A small encoder-decoder audio transcriber, trained from scratch: encoder arch jasper.
Rows from block 2 of the text decoder, named by matrix and row number. Rows with one number belong to one attention dimension. Each number is 500 + 50 x the weight over its row's rms, rounded and kept within 0 to 999. All counts start at 0. Numbers have three digits each. After the name is the row's rms in percent of the matrix's.
# q: cross-attention query (decoder.blocks.2.cross_attn.q.weight, 192x192), inputs 96-191
# k: cross-attention key (decoder.blocks.2.cross_attn.k.weight, 192x176), inputs 88-175
q.12 091:563562489556481497520439448467579522397564578452505494518454476515538405549462466548542488519537512532479545453452564518503511508478463450545428478532518516500547602576533417440379606507463510527457456494394436505582477484420421485556472586460376434471492458509457468533425558519560511408
q.13 100:482387533410489489510536544467418474457422498571476461551511433485538501544534450531471422587508480529509513541507556490468470481506382513401506445489413536470570547451444544592488479536497571436464412407526498562454461581446519514388531459572583419518485402401452476524484506538445455536
q.14 081:528399445490499510421542519522529469445448548498450519544512495467548464463619475495389419458546512489520487518511539559458483483484524540472511449552451515550437441487419417549467465520405450489341532466431473450428486502542585517558450490463484426543524443519532520523492509559454474519
q.15 097:456523611435517482567525553404459584434499508488467560542458503534408396448477479464513553475471539477659443485485450462460550472474473444487542508478571482462460513467476499546454593468476490501522460567495508542541558541538422473519551391464495468399512473566459427471551573479502594566
q.16 109:490488561582446512347561490326519533568498554528382482482403485506527479430551444421495451527504479562501561488560520559510530441525529452457512581487535519547512539504556472564448462598451596464499430471458541528544514460549502568491557484539575474587512493484502511476486488521541468546
q.17 105:546535462501490487514438467508466530507496579514456465486459493600444487508488498495523523463463527452500411514522576528592552475422523517511496501425521444527478583469489571495485393535425470490500563530439468516478530483469546488447516487528497469450440475559541537430439521633422522520
q.18 095:507521471471539437440561533503512467384610579485447396457482498503472559528396494557489615434521478438462559549537497548559540500385530463542472503436434495474480453488499543513518445516467570513471470503480461539573449518600458444500520531544476501570441446548435512570516508562565562423
q.19 090:452515537457520429591524540499569512418488465521478480514480557467484535447563492589525466601503543401495466529525542383441507462561533463578563475521525503507480489532453489492517595475445476519548563471455598541477564510596544340526488525464419530473549476510493552444524517433513468472
q.20 098:461556524443501331434577522607526544530468552541438525468536450485544506371482536465456536496542415459545503503496560429508482514548443503541639490546555583431579491518487495562434471493491493503467583426535522553514472452564411506536586450443489437475477458478470432573498531486549491461
q.21 092:480574481556457535425574460537460426540473570471513517582586495495529634562405539514489542524444464443448487439560563491574548481396455456606457515567489457488458431570514511427454470518557502489527540552477462411502433487586495494510408605514428531617586488465550508460472527480537523502
q.22 108:525562409440527481540565451546487540563539500370477433557537508540511540412450541546529446558507534425447541509465482417519538518464504478490492498471409617519493439527431420543474452437518557457540581496447565473441479501497545535466472506566535490575460507500506524466456519496600516503
q.23 098:523460584544491574429525504541510540518538471387483525478508521550525480455460496457539405551478490524539510467509542485452401517501554431391501444505552425607558491518574525554518465569488429562513520561544449487488647487526458505660557437515492552549471511484490434505390501498535372486
q.24 104:539392483448497469556582592494481544483524416499518496515547481556582520475510475515449526534554495432527630502515509510471419537595516558537513518386442492462524492545480547464565507456420561514375540506493588392456555583543555581484492556500493517503479569460572498583496508426540530565
q.25 090:523512539555551442548530559578480417460494454540472515514478512479442542515543496523454509508527478520549603551451528392509476564468457505508434556528473480457473508507476555463506505388516482547482549455597469516499583448522491560582431471476547461578503410598507542489510514512491512553
q.26 110:540506471511566561472513566362479456555536419406513522542535455534474478529472537517513462577460506503505553450453562549445579494527525588488564444471518549486495464505443564474590476456500470449545540587487512429399524463467495499470384460512535501533588506469523534527530473478503506496
q.27 092:489500499410487481508520558460458536491565440521543494545570499482576480461543479494544427557541458450459516467543483426455487553601441464448600479559541506534492557482547510441558616578515537434515478497535564473423569532469516506477599524506609526528480546503402448487544470451461479551
q.28 089:481454515474543583522482515430469528551456525566497506427472508499502519605481550462473508426486418536459563598570544617531531446547550482468470463457478559460582563433447420482498496541456487495467490483571443424512539429442614531496496444520524433512450498456484501555527506505443483413
q.29 105:524569497381438482558509511549500486518547545601567492447436522540500595527493521571405523558472518455551567462431453426480464569540546581536445438506483446556496464506536554474533504357551530493499542510384536485409480443533581380474459549462491550450545565564482432547481517483493498459
q.30 080:528484496435535407584481562481519506499435554487456508500536481486447442477578505458489562490525547531563461528456533474478508451502466551610454502384465431549589544492432451561539553484415497585493521475496546459532539540488611560520393553461488425464483495443493496533479588466438477480
q.31 101:432481497531534518490529526617526510450534410475360489419538445556594470454497516522497528448474489552504566499494500543515604560464442453563518467496482490424447470517471562464514478453470481541506533490526538475503539509511462416535509471507423467540588519484571495531421499527510501463
q.32 109:499498563526508509492513550444482525504451481501471531494526550578476493604424453515509448478551508500550456498476497529443460454553507547469563439551438428487509420359672446492553522497470550458543419464476452576481453549609486504427511505458541560464590517493484552526496573510493472575
q.33 115:530577551470508470518417450369475575513452501440550475504485461462471484482502539589435497447486546577489505526435517496392443459511583500544465509484469528440479468450504508570531536477527489550561434480543491490532512533576472419458458448486472490471446521559403495531491612490410477477
q.34 106:543545484524510546468490391479470452404492489490514364507470521568508497553537431498499459433454382480508492553477531511467614427521500632491531410503464528516513519493427522423520547515472513479488518503435528440549583437565489536542602524522462560515495506513550465459395467533460455542
q.35 119:604491501544469488522581508490539575578561464561400461544557397490626520449535528527423507440500578572482553503477553513467492603534561528542576495579495517521568462444571510490567458501533500503342523500537520376561507391510487484382479413459487528564457475552498521475482464553515464534
q.36 116:419457517534547459501492443504457523479529455584500517543547583441530454500326499544392527413512428475521471497502461413539563561529461531483569446521475552483443583494472529461478509548486466563520483467580514495505444508515520544462542394523444562522515483596499488593559395445525536539
q.37 116:514503498485463474449474476547518507513529479470461480491504465452494472561539450462455509586482570533391500482581544478492500422557505514455406505486438630479505530461534496540492524509526518557513478493486474492458365502479505449508490474526560575536452525546606395543561475547441531492
q.38 117:402465480528460532526571583586472528435425409481491386507493483524441531473541495519559541463524511464541530511505633487564475493507569439535473538455482534501459552558484553514512457453592479444486536384465517489527567510492503405498475506539509433518610535533478535437501517537431510396
q.39 120:435467425483496489523466483507426500420492428493559506575554527446558508518359531453442392558562463429500574546523586488473441498546542498441525493431447518438538553528567436518518567526577593487508390567449463445476563457506507556504504494510552472451497489496523500584601457450414499494
q.40 098:424487538493485436531479498567464512557466486518495369508496548527491437420484517476460458573504561472521488542487626549541511455505458489553417484570479563529464526552491492490538490471432498505563513471515572531505484366458440526488569572539594406515450526490495567578612505505524483455
q.41 117:567504503533502520391517429444487535532462553482328524500461494528552521494528517543461422526476547507463475394513469519513448542463576480401472560485443573487524472500469525406429469526506469473502522565581556553512518504384536492522514468586502511491555529394485475589571489534572528490
q.42 109:436528450548538533512446531416446543517529528473522596572447580450494444559498590487578506497472484454555547455468470572466463571483511451434517503458504529494470528566447511462442456540543501491550521428562576529525486587438585407480488527565435523512442553425551493542512516451439512561
q.43 105:448454380536435473502459456519413479520530462538566485510509503518435560532474494462498475425546420490533537506520470443500492474581521473505546465508477519568512524474546524451490401484533480493450481498557456420437466594474512580484481425560450567421573413559442536482525500475419518471
q.44 101:521455565521421510522436471523509457471522448527512417508487487528469439524551509523503372514494436516519550512500505427620417526521471477532614391604507503489502505532533557527500421491602579388502519427453527521559427490522453512511545460509468460428476460478367464503480457501507461518
q.45 116:444402495545443562416496540511553484552477565547537491583471602441557477515457505417593531410481535425514529606574422436478487568607453600534568537537519464515514487570402496486523510548551517499462578503553523573504551516402483426481540551483527488461444532439480469491508526580535466451
q.46 101:535431493499501478501502407600535519500418425480528431496531461518428496580545506511471618527463463480498416472530502530479521493589560504516544486492505481442397566437535480496418485448465357563545588436446480423456424501473476538535421460495504523479597517565460556462438566437530423482
q.47 101:467507525512405413448586448420443498511572421499512495598464448546535374480480495544439518526575543526535446513550486505485469514541459500458438532569546501550511553542427563494508532556478557561497507526427504498479542544499469454404442583455446462451549416380469467480520527497514544494
q.48 109:469517490512554508487563558532469517507513453511599582486535594430500551605517474561482508458551547473603531471470418515506523497519502529500549511484559481471565520648455457608429517427514533485513553441487562527564625537414516459527480525583504535462466435576532520615437480428484558568
q.49 111:559483618561512598531507476438408533570588465504462610533441530499483488554506626517555431568497564445412499420561443526487500465548553473476483506404492439564541493450542565438450596446504609458453487459537472530584590463523517500513584480457555532476485533598437459490555473511437489494
q.50 109:499476495505485449518512552510493523569501537474489514543502509500461497542458441590572574574472563496433574539444548439564512495434522408491357522459430402481463457521540433526529529543515545469544522541410486466443511555566540473515478460519453514558435522510433540413480585456519557427
q.51 114:481553541550542502578545531548386498494451470506396418472410489557507458431513446526483536527462477598553508512463463537460581444456602531373499463556444532413440518492495485468513467443519555522473519522548576545554463450529382460433438523425424503447450419561412494514474521488509437538
q.52 104:450478461530567521528416450508515413593591579420476489567533546511498459476516533529519466431580491472533429613516555462459484482496566433520610525480446585506497452428460516461451580441466525477497544558568572484351544513454547513474497430542411452460465455485481541656473586554599436537
q.53 105:472524497454373436508486548508435466468428437542435550533541464496535505549433514503580490494542592403504441515532420502420489521480425431548532490513480475450482512545516541591447506492429493470539474423485475467439459494461520432450556541563444478537514535578535498475501501550513512494
q.54 108:584513457518451517465525544456543510528472441515561562525475525500515550507462510503473485630509488518457498411516560481499496433485485527511412489526400496448391507540473487559463490481444550539496502408531488481674516434414510469457395488519590531475413466503496489443484439462566433528
q.55 112:438530459485458518454356573601524435507551580610410509514564448569552456524418488514449496523554536473446495536500422433467402464463409526459481508583452547493492468584569487588490582531558533470542489541539586476446493612541540474484499444459575511501418493409561461483488520505413419382
q.56 109:563490517471534477370499518579485516546457397494514551432495554576479412554529537539482541446508560446437522559474551538493499503448435547465457514429504505468584429539557483512590553553499466481417485519465440511479469506498541481480527525549431511500555454468428407503507550447482561538
q.57 117:559451561550482491499509452497495478527482531534503545518504533524542480409502457497383501466483439512524452486521492501453536473599532531524596487378530533489429478421510546382489486452343434504537453549466452524510567538543476511565537481473460531509515523501502481436465529482567550527
q.58 114:407411559422592519536413541521480596449493421413580541498476484510460488495516557457506478547512513480468468502544562560479527529530418519537500499543504474497633492524609543563480423470521510555388569476452455611547549509556514575553479548510519488524489571574576454459529536430461557534
q.59 101:474562537485499537393522528462419533539574488620536557434493543583529471456451396473551490497468457561467509419501532538472535533642550533512447545393388508564468527417514535469548483490460518496487517489500483499469448428528487473469556532506588521496482516535513490511504583480595462591
q.60 104:500523497531522499483532548584492547459429440580470444415419431509495466482543465480488361490504500541495591478463558474393537498515601445493419499487547471461479509418519521545492465527522481511556552500531443471442442454406549535530461512448408499493443453473531518483567401512405486440
q.61 111:464534410414463487483502450498484573442440501466551536471490483517480597489524426567432492548484511493446375434438418497541468457498512496597441514417411586476430532589460528520466574463489510580454431431512454478464412511526514431497575439550572521605526418537495436367465525502558483471
q.62 110:530528444613351532510484513506576508576496529377502449521484499476526485482552493494479454454501479548495512515473526531463524518459489479518510410500415487425546507498443584545487489419540521512523471499527465468451433579394562421443455448560471534492458479380479439490461423591467483454
q.63 111:571491495595406543503550509504414394576538410478510510532571490496539550450474362484499570459452550537457540527576505533562501509506512480553605562549446515433512556464494487460481529579406578501576502454510515598525582442486513518455458473415479461538478454533451501457550524517543488493
q.64 096:451563476563533576481466492553489497469488481432562557489511480491559519428504454495427466475493554542481514537434589487516495553512534488573475524528475461553445508567455549501477575516475475511407515408574565483426513523477553534442556484551449496496385496559434537531477485493424517589
q.65 089:486508467488648483479437478421467461434507522528501502514453592512597482439430495473502503513489547521515396454463538439469458445506460587579522541554505488467427451507466387520515482446568513389410556522464573527454542481421470425469439406471508505546479474538521468428530534550542528498
q.66 098:571503447513593488517563434466432412511536456512476548507567515475504398516483537566475467502505561501483478453453557535485499389530534531435520510513577522428455543600485477437496443441509531464488516499385486479610421443656411508533488547537532552630479502526514465541556542545527533496
q.67 089:477542570576550516522548464468579494473517525477511373450532462455462503492496533521445543493449551541422594562415501409523523471487496553531548485503527433537573559422396567495477544454509417506556492548521536505485504627502572456406550487512556461510502524503504470503436538474550479555
q.68 099:470542533480485490489590556480488542420560556511525456498489573522545504388429515553525425580432500477514461527402455478457491523526447494546454470505430469469480425489565492544533540491463600537631610574459545538519385494531515560449497550456591586482456551547472479413578553541507474456
q.69 091:444509515506574428543462592508486456498570486511503467416482387460527495437481460584456453521470526442515507445550617503532476585514517501650416500486503540522475583497522478434469430572539553470449527497496519475526529618434513452490501510502533498437501574472495503455608516479509575564
q.70 100:489504516411481494473542550463500503439549520432475467459438474590468532419475523488511486471448520535449531583500552476415425472482513592441548509582471468464479541641418447471556487459471559480475461494545441628439311442552498393403439507500515514525553592497473540523447437522455455479
q.71 104:415441453525469474539407511522482463585445477532487490522586514550448527514527547518528497484531495532512514455572472420573557517442499473541542431612487466541538518445477543413544516605488427506491535494509467458478474530481543448513504504580417472472512595519456504534550538539531501560
q.72 091:454478484577394491544489472504410482464498505523424493495518536525503471448551573445593582527544568467376436490459458413503536571507428538519519491509466542566475395439549562484484541542538497608480525559417390530508469538510457573453529525545484548548484486599492474596506471533548466532
q.73 097:469464500451417578401544503467505497453530492474483449410469472524480513467421529518591535591434542492517387494550488451401411505461521577472524555505481528482564545528491478575519500481456560441483535511524463494468516478482389501407475508453585483537531488524471544448546469499388480416
q.74 089:474458365457585524520515470560534532539502499414505478512479541500455506469513487429550424405524482512443462499459554579426531599488561421490502500598547500498430511509471531509493496557510540431517449505592530487577482458533464505495545426589458498510594486617532555486546491531532430441
q.75 098:474499496575448480518587561598416588538456529566484494512517544449549460531423479544452570525517574440394408433572435453509535437525484353473518485484447536496560483538508564482524493401482615528524500542432498495506536493472471602499614575504554516508516509541422507523387545441554432434
q.76 089:544526567460483564473575483517469520525589515427501573563509551460545510538486452547565508488470458432481469401449430583498553398525474517380433511481535539563472498455470526390503511472501521345571510487451471467502442477499512497487440504433540541524487505594609456485569591393490493546
q.77 094:509437512509482454511530471499505432455505487485628515489451511507487420567522513479467596543498452579495568496465446522533537562406600473464526461538471523525467508467512530519505547500483532515507470546510434461518608492403547461551517440536464455493574430421511561525496464499405450454
q.78 104:470434467574505444465472505556580495557463491508540484569448405527576505583513510568489478589590473543450543591532454492479522593465458429480555444516464474439546445487559474536475595463459428478566509559546591508468627515448513530465507462471560503558538548496349565535436470532461434530
q.79 086:507528454561447586581475404533570498552616512534480563483602571519458499437427540522479597432548506389506505529538531516504573491541517572498477565469544493458525478457459505540437477483549474447496453525463484515521465558568493513615476526446414554511534483524456500488516535609506502507
q.80 088:456383540556470587475529509430530510415575465469497534563520509505505477434586531465503611439475516436508436561413474443494538489493344492488515507454477530477497435545575506523518495424552443477495495564483508498421522473463482557530520516493537551512494479483462501510440497506549503607
q.81 077:577441480468449628476491587480540412566550485515559449540517560657468474454440500435498525493488446548507527546544472491417439564508457585497549606534523457555412484487570483534522474531550524460476485521502458464533504472488410590476443520434526471584467522508503603539491525512525490480
q.82 082:482459526495426488543508580591482565604406493539531533486514458476581508471467482512493489408517497481459598514525443543500547551483513409501486426508443490560557516405506473537549535557448485427557501610539550531498541514418504505535532535440441471426499536479491475498552545452611489559
k.12 082:525479545508465483444431498516512487400516422496483506496488495495533517538458453543555502511620429471490570566512456479548422427515465575502531465561662467493511421566534556555433602548496511511432417523418549451569566459469522485376564505525589423520498533540562
k.13 093:585561421545636452428460493513454443573492429580502464529488549515567486518528468436529521611593580442562467536504545643463446541477513504508469518522572481432532534497518567478533562547480500516527521462583538420490416465495587458557519590521466557492460576468452
k.14 084:529454487518600449513496487573467407484433566457510568554424549558520457520568401446507530502555546516467509425427500546513416418606477532519481469517545605478531519495560502394533457505535478518507484419514534453459494435523435546573531527545549528458492473506468
k.15 098:447475545619626510489529487478546475538526433545472501464469552381401575490542418545578496534552480480461513460529350437539486547502543547464523489579471495538550520540471455462514511544439521491523486508575436539531508453487452481467445544400541484567488470445568
k.16 113:538508572555496607416537520454497500444554430519501486534481478509523551573535508480410540501535541500548518632550532471566444520475454526555517456558482434475425551552560580557424484540469499496490528536554488508550538559456703584518408525553520531446532461513554
k.17 107:449586535447470509474583499506457547490496602442533473555488449559591471616506519496474422517458541526501491565508450560425475466568510530457509490547487537550496406489464532542564477440462596479574454501584457566500418503459517412470463586442504526405432438499471
k.18 106:478586579406476482509512531465473471430458525458561502429464557481401416504438572445598487453455542500489546598477525470449461462587538522608451489475587566501479366490477490518559538461582535562490438547403545498529453531531467517497420567501512610458447504504436
k.19 093:474502519503438432449526486590500491531549489504496576513485587506447491476554508411490507418483448480489427371493453479404495494526425472489473526511453532540566566507532467437507547479526563513512427467441555457560474467557392440534510494420424432519505478516528
k.20 094:421535473499651519510588482530508473416433502511542469484436556472592486447476480497386446398476541512494478444464527513439391505532394456479373499536532514417480452473484429496502542496454469505459461462443448439456486522490503461457504543442441451432475421570518
k.21 099:543486479437415485532542482450442510500547487553521470538448505485477411496506542438501522377604473499530469436468551485498470462488503493479450423406483444463440439564478465521494495500483474419492422514587651477497492527538548541489453503444497440540498430567463
k.22 112:519471535466473475566515452507588497450505447479464488599539481504483502406406472489553467393532561536434403542593527544456516498620554460507518520417450572487371484527570416532528561489416535484491491494504612500492503538353445520460559457474416578446435463577461
k.23 103:508475535557425463512586512495459410459527477484480521480509436467520471475468401436461488465493508481449477430603422429534517555426500399533520427483418434468432585563501487515492463564503518514500558451509475486432539400473470463534483417673553445441446424503537
k.24 103:552429603484574469501382527503475466572533545470541539535531498454511458483450558565559451541504483475490455501535511439532491461554540558501522583515540602532566561513574406436459443511441524580475490552502446517478621506530516517500456492523524524494499469480510
k.25 100:471483571473528484574551541484501565558576481556477474551533447521478499419503500487527467567511500532491496492501547510371465542542606528511441439468576561472619497536493429454562498474495528542421427506413430526456564519563410551481531496432594385500469566503419
k.26 102:535479427466449497372489490414485583592445465461520474487482498527475528487534487479510474403574516471457364367552490455494519530555493465417523416540483558542558520544454478414469425531504544595541564472533617494530504524521482482502509412489514431500493498449447
k.27 101:564476428508479472429513618474477407556536375478467527404558522487541507458453489442500518496468461455491444470496538452491534443491440410451501480535394497464499586476457447510443582502422459491568538522527473564547462427492515553584465438539500513514494455450445
k.28 091:534548464487463498500482510490461545512448543588426493417522480546515511469496581370471442563442493434456461538513505438565473501573524507434513494546515428465440545525587541493457405622469405525418511464462499472545470553513531546550543551535557490474535534468454
k.29 102:548521513412480572461529499455449435477450520509442479557499491547470493468382527587516563524481456508498511476445441574480480595428484561415506491505443535465583524497513540512428562510439438502576582500525558473533421486494489545512468534429467482478548503506523
k.30 079:484496457520561422452458484485467510626543582539417467448539449513512476590519490470499518546434532526541441461565521502495489482613504571535529406532481522437540558513440490406472418457499524537432489481561500505446473528529438396413510494432449449493459573579503
k.31 092:481458493472501526552480438533489496426540476495477534507457587400404531459500438546476477473502499443437541546498412534483512396570441450481477471470471531432482447561549535486533405498553449504451381508515429441478457517530449520527460570552502586529470450535458
k.32 102:459584521543537483546483530444538431525546543523498492526570473602490498473489438513507505441488450544494553499451589484532502435405472580577579549510474440624413516457547554529492485556472470484516603473483465426460534449452575415535417479513549549427549476558492
k.33 105:488475473400542446492474567527529535575554566502490501442422456500468477501520474429374522611468447558474526587596548495534504451446561559464512461469517449525550439538457465575607510453594482559573462538525529468474507571477540500608539532452489595482559572509447
k.34 095:463561502507424601557523549534581509455427483529437467402540511539493522565482579572501485514526421482501527506431492516534422541567471508518508561512534497430545408650558508512544484579534480447517544497564451472566471561466461461524425605478426505529432517520574
k.35 109:475461564523543484439503497642559420552447619496542508558458428503466487455457476411548574648534377484496540498450464552413499428472521428497463460531468509439499490541430488473454441510484471518611495558522568506545558583542497464534452504635570484528450524404477
k.36 105:494523473536519502575645535456569496487497517400443486468554480433399532534485401636468517550454457446554619558519474543482470532438484471554458509398585544503401534635518559524470476525472511458445452522467517456499603482496567485540566440564510479471520511498526
k.37 116:472547603517430451509605505615487501569498609552496516479467593478450467495526469580427536478555537532432643493465536495516510572652539554514447439539499509484571580458557553502479448591429554460438502509493452510537529594477443440492493552480534568510507495446523
k.38 106:517421508450545572542549520551501519482451517551531511523555483545534492577444573552424471486451505563492465424479526469480427410503527532461501340501452443400543445442443470457532539460496478453448487509517466573473502483485441481399469587524501480464490461479430
k.39 127:497444437479419397510469509436583411452545539540502531448534416500429496520493432522468528549518507461537439577479468492491409474482557519485522442497453558577478462605466516527497444504414517461463454480534427433493529504411545508580433525530547444440489560483400
k.40 096:510481459519403473462636511522474515483495621532505530509446638534455498485479544514420525507531542486614538576620484597491465548477548492501535486489469455440510486459403430513464546529632482471495485496533529458498541541508536521502416556434488476459504391561383
k.41 111:515462590407481575456519524504498580544549386557473545479467540486439506487541486496486491493488555549498608440438451532505481471524561518542445503475539502495491488504556463544489414437522506590493467476539491495553465491508483466558520569656557462549484497476520
k.42 108:524488537523502520499485494552539498477530417458463479493438497519480519511533482542498457596530439491531516431495528518562446411542504495477528449511510580599453527501510491484483396511609524539419513481547508457420510491444518424505548422494478462585541522589526
k.43 101:423532524553471500582544381456502388503499447416400513443571421491512458490488546493516583555477482486537458520437517627588410527520468472436564523574519587557441515579574448456464477440546525497466485534528518507506517494593452482536480429577484536501483514518489
k.44 102:434544500417551519522546471530526460526412497517474519430512523481507500499429452487421420430559437465469495551533494454457437509481406501580521424557538446479463502466490422453457463433516616504514508561423409422483584448399535481510505523448459496466475435481501
k.45 112:523454484637509618505424473493447499521501470525552491485501465503559503472447510448536418464591511486508600471427509517499454527618488491484531387523540451552480530435546596431410517561483477497535423516493480536421522426437488497396492499528409439468580528537472
k.46 108:518487612529444467528559564444539491542491469518520494514534525485389521489467546572451512422406576558435385533494579492420511469509575576534516479481556499430503526563457558518539509553464520520487488453508499411498538506513427415459487442457556514551467524397562
k.47 099:482522497500518444408616518457456523388497603441512465518575516503446496599409447483617480516505527504518407492558513517525616463491540455511470459503472545493426449459506585513504539506466516508592555561425556470522456556499540424459481589539453462528471525538468
k.48 101:442555442551643547438597487569508509475549451456476510535461514553452488501553603491480404530615514492425489498525540585470376509486470515492496515449500450546417601574507604473401472551433496516507482519520523414559519455502497434386496444524442501532522487492568
k.49 108:582614551555472562480510557478489518527455433463527499439555491515469526503551455520383461610528522589507545469444502432625508478448447571574490492589521498558524553472447508508501480466549497542463457509563404475512440564580534519527503524520533486521469500492553
k.50 106:547489486528594546464515515559556402534566507514486532555553501446571459472358439391487532505431529468511384532538516445530433455534576401477491542576433510557579523594495479466526502482480436511445481441445530479453458536425494413550552504470482449503510536467533
k.51 112:483437430495595463556546538526505510595461511506552527540476521520513457550523518547555508554457552527479589515451528560426551580534516534545514480488485519518504560565459460601464488533517525446547520443490555504581506513491577465486540599483450562426605443417467
k.52 101:462560476477453533436510529382561460562498371479494482493486534478435528514429599522475519520529567460507590536651562551474487545385563509484599556481466523508462445503570522492501472476445665472547454521488508562456514545527530486651437605518513440515500562582491
k.53 103:542459520428547500432451425557464482502495538414463447439386593519487477442442469477445489483480475506420396416463411437548526372449480479492525540469482483456395579577458515452581479546436501498429490494521418482553493449432472484546525478490518566536460591521505
k.54 110:473509589384547478492540539577492465475530465551515460464495509562537468494472405485549501487549501551464433551523521446449473491507436459519429483483466522515530519557471538469458459505497441516557523472575642489537532519553521452502458506502448541438500503493569
k.55 110:462450529454500481481539445443495511488572474490479504498443538495462513545450530403412445440496508470575559527505426501589488536446523507476446468491470443482493506512461442493535516453499533499430449521431534415459476448436536424547427497469442549463482423404478
k.56 109:570588517338490454588468490509544538548447583578503476507442502489479542475535437542462455488444456531489515433471439365606582527482522564486461494583529505460529503488403550500431511586503349522483514509461524545574455542479537518540488544453507512502549530502541
k.57 116:519521510493553534513401512467609577542442558489520486505496513476486570501503454596433465582465507510413509567579459546491547530489540531482511530434613512478565427477577454547502421505485595607523523512520547520476418537528423580626554387487548515611459530585560
k.58 115:488487499472629502543464602534480526470489488492423454560482481453495519476636513421505510520449519516488516583464612438535447549485506443373507570554538540481551564463557408504445615516552479506415458527404483551468451525557501543550473491479429510531453446526536
k.59 107:399623602536505494462500619589533486485576449509434430492526571464615485520463567517548487507526463484519597429605564552445513549567480467547480489520488545549521625604479601493483514530461493496503520511545553551534417584552527484520443526520412529542558477574613
k.60 106:383533496502413433511457515410476487430492586489524571493590501479463502446513455510435523430506493419577424546467511534553505511480432482503502558535495536593436536489420488481596448458457427554530544443605487531556399503576511485444482541484439579523488494452481
k.61 118:465500477530537466483518547577489516489508497530526417465490597550496395547441477513526532511472563550456439420520517473491506562512540515485486646549549525425452424441502576544511580380535516498487517513459502585544493520424392546531546540567514531455491481434554
k.62 111:430494522371439487458459472514458512520557530454504499474516557528508532496519496471450511485499449551464532389555444401458460594573407395465473488518557496515502488405558545513505431456473474545445574478464443522527563435520435468484425478478586549484514405448552
k.63 106:486496552471630482578492504420502523467466526536631548513598493461403464448459472548545587550573547537488534437509524491430462484497484405501523477507533483596488521560475567460393426528466556419477441531457584433401497563550482467509449480508518424456507453571430
k.64 093:471433485561524518431507558497508526533475502491553506553510451521522539498613598483442407491471634567466390589525554527464506512470569522523492440460454496570428432504510463560514381502421558593531531555527559500431503525459500601507532549484439547481449519534568
k.65 091:433556450477435438451529532418498478548480461510522494481557467496556498403483462416514464488484470546518549576508435570486528549513457553390471495633473591394488499582509486492486482487381372465427456501493481490403518523478542508552510485563514495456424487609471
k.66 093:465613492527503494557520466397596530500581577435485499522421450501545537492541548548507483494509463475523486431509590521487467517549512491502469550442572530560532478486566538360568602473545579501517535423539518527461462474539587486521425518477576468450533602475445
k.67 096:569531443546507481490467453448458562496435507475544474546482574513565443526520383381473507472445546535507482552514494541559427528516467479519533560543553504468514456431562436499545508473495573472573491508512488453534531441446411538456490457519507490464481554527576
k.68 093:482545534459459569444540583586502432566522538485547520496488506461520474465451557516545447521539469489482617523611420516624507519586410469486465537559576556591446485543530546518477429457426491532427539498561557540479559497429499570489502531494624532456558546483614
k.69 084:558485514471543492541467460543492502456533571498433517491586515522490473550460576438445508466431544458503585559536448507561537550558559486580489489492569487521504533527466503527532447485444602565544407502494441448428526472418458565517480521546427531583506562502595
k.70 096:476501522472427406452598574465539435552473459484484446539462430498527555465470472509465489577553480455577429526602424569470472428530454508458483520538502489570517509460490550564540470466450533535525464506516528465533530549455526568510467514506488466516536473381465
k.71 112:521504459498414443506473428490494480461401525449482499485498414546544498481471325472442515441457443504500608502361459485504479548529520473492499485486473435497459437509404497477502490460441529520469552512405488418569463477531509445486417531405484451493532499565385
k.72 091:491497445507465403574511489421468516488458553540422515529479495531405488486554478480485488542567479515421478550411472514518447492496504456472516447411558512595570476495504519471627495478432416467427525502472508488607516414494549595420533512459559509519480517573573
k.73 100:504534454465481535565534573482523446541509463522531513511484536517477445487449483520587443524516570444436416559532504543545489481555499494410488570620558519520465527430479544552498572566597471392500449494615561567528536468525455516506454457561593519460451457381567
k.74 086:408473475443516637414478466500595502479521481559417510506602443474479541532503490581478504445504432526550435470400474507446580578516557466578543577545530546516468481493453466523502469472540405522413495496489509538476431462497487462487457541487572591391571554537440
k.75 093:554594503434517554598520510472408506537522522557456517463544597556539476397440508505537430467543540479466447502467481507473519557373549547547432489449451496513502417483544440445567503484490472480419470527506494555461485581434559549549529453447576467533425471508598
k.76 102:564669513534467510529513446492551420433564541561551570464531458562471442472523559553472584534527396512513492466493417500551533475530508463538473536430562451538405449558590512382521564473536527508564575470549573547538531525495465506455503526445561590507488521499503
k.77 090:551427564479471403463400474500458503422563412497461492480516492517436508512511425455438454511462455484624557472469503463502529515462483508448536454499436463342545519535439479534440516465415439551521518587502539483620570382480537457515568459425432434449544485521484
k.78 093:495493606458479503478512606502519438456471496475455472467491558479540571514439411429445393511528508517459486585488462467540483495423590555464498469538464487410557586496486497510513454406548546474511454548463538436420485487476488493470566488558577473440496549466522
k.79 088:452523461472442496469474457557479498479488604478504559568489496512548579494539602460476532514536472517433523517498578530527553438388534500523489524547406481485514471508469512471513531518485567577462465469400489531525481620435617571513449565476530475483497536529369
k.80 089:450629453506505582511509451487495508577514564504433505506514504546478528443450652527497457603594502551484460562529474473473606424520559541514511442553542541483544542546444512490569403529522534496506459489468502554543455540471587546519520474603514541521438481563499
k.81 079:445537384485486472531443548482535492510437523408515512524560492576452524554459489514499518529550456474522477482431490499519535491553479485434576558552387608472459526545416525549482537446512424542431479420416595535530461466575559562489493434511655530483477374430405
k.82 078:575487510542424511619438458546504518535501513471538535467474559452562527500498504500453555419470434509520532463497474506542437527396512492502506485524480465445520518458531506546454482495649529518577488488399413447546515503484544448466361518451502403518492492482578